A small image VQ-VAE, trained from scratch.
Model: 1.71M parameters, 64-pixel images, encoder arch mobilenet_v2, encoder norm batchnorm, encoder activation relu6, encoder depths [2, 2, 2, 2], encoder widths [32, 56, 96, 168], decoder norm groupnorm, decoder activation gelu, decoder widths [32, 32, 64, 128].
Training: 7200 steps, batches of 512.
Data: 295000 training examples, 12.5 epochs.
Rows from block 0 of the decoder of a small image VQ-VAE, named by matrix and row number. Each number is 500 + 50 x the weight over its row's rms, rounded and kept within 0 to 999. All counts start at 0. Numbers have three digits each. After the name is the row's rms in percent of the matrix's.
Before each channel's rows are labels from the 100 images, of 14848, where the channel reaches its highest value: "strongest on" is what is common among them. Only what is clearly more common there than usual is listed. The data: dashed paths with two dots that lie on the same path or on different ones. In brackets: how many of the 100, against the usual share in percent.
# conv: 3x3 conv (decoder.mid.0.conv.weight, 128x128x3x3, each kernel summed), inputs 0-63

strongest on: many distractors (76 vs 50.3)
conv.53 119:523506514545478522503432590527502525427474503450593546472481565467527565594588447546526472591390495543508575524448500511475462558436428590560531480548439515592544440491549452530423570531453426

strongest on: many distractors (77 vs 50.3)
conv.63 104:537403567520527467597527457603554452519475455510515518411393538461451456483551420465449493508435525535473484587506480419558539452503475443492489505440530513474533498557549464553543463468428485

strongest on: short paths (63 vs 33.2)
conv.21 113:380525503442581509514560421472524474600428476517416473529506462509446430467481521464569541429573542475477439493584508398543446473488551450423560512490509427487447508483434556462530481468533496

strongest on: short paths (60 vs 33.2)
conv.27 083:496462504434495540585462449512567586494496470481569604509496499537531580471506405494533393538476496549522525540381433548509551449421452482573502518401447579491522531515548452531534442483464520

strongest on: many distractors (93 vs 50.3)
conv.52 070:394562534435508584467524437518507559632406445516481517554510486553507532476528458495589501432544469494470466527505478430526538508483518510429559545423454521447452510492463508476609536389509495

strongest on: short paths (76 vs 33.2)
conv.8 114:636443489525413455491472551520487536436566510535565500475472551466484583514496460515399427576435497561488545499477534597479562481580494536584438485486540556525540492536550455528502482567469533

strongest on: many distractors (77 vs 50.3)
conv.35 084:546441607389438476489469528505562508478551502518488600541499451551398574490501401520565427546536468529456489533426530475466529456591510519521530538496522572627449472548444468517485519563499468

strongest on: many distractors (85 vs 50.3)
conv.115 089:513466525445417400573420553526571441446497478465535492511401544435361564521564442556536411605480454612453462529556572465524485537521549479538512543439500438515402406445552390566506565502474484

strongest on: many distractors (76 vs 50.3)
conv.57 110:538503538529414438530424569550518495520520465534541576518446538474449585443503531511520442497463498556433543563434538533475549497533527496550510518505457626582452413470553420518546523525451533

strongest on: many distractors (79 vs 50.3)
conv.117 109:441576459504514467530507499510511450492467544584460415414561460444453417430491529536497548439566479544513530466543537445473425542532568513503527491548507367435451583468516530440512422574433535

strongest on: many distractors (86 vs 50.3)
conv.48 071:498473526514604497579506569549556412509416442536503420440484441510521393539538578510563596441529468426516412508519508395539378582450529449463523498566489394416440526482584509543538473466459479

strongest on: short paths (62 vs 33.2)
conv.18 095:574468556546421530459414526490483514408519558378548535478486644484578510533516451521501492515414499563501503543431493552483500508485434588530517513551482499494619490480519391563420545496455500

strongest on: many distractors (80 vs 50.3)
conv.124 069:480423516356542449473467499515527518618436425588527557562534473569420525504472470464574447523538453536476488521473541483500545449415498449584520458412460637535496535548502541503547452484515583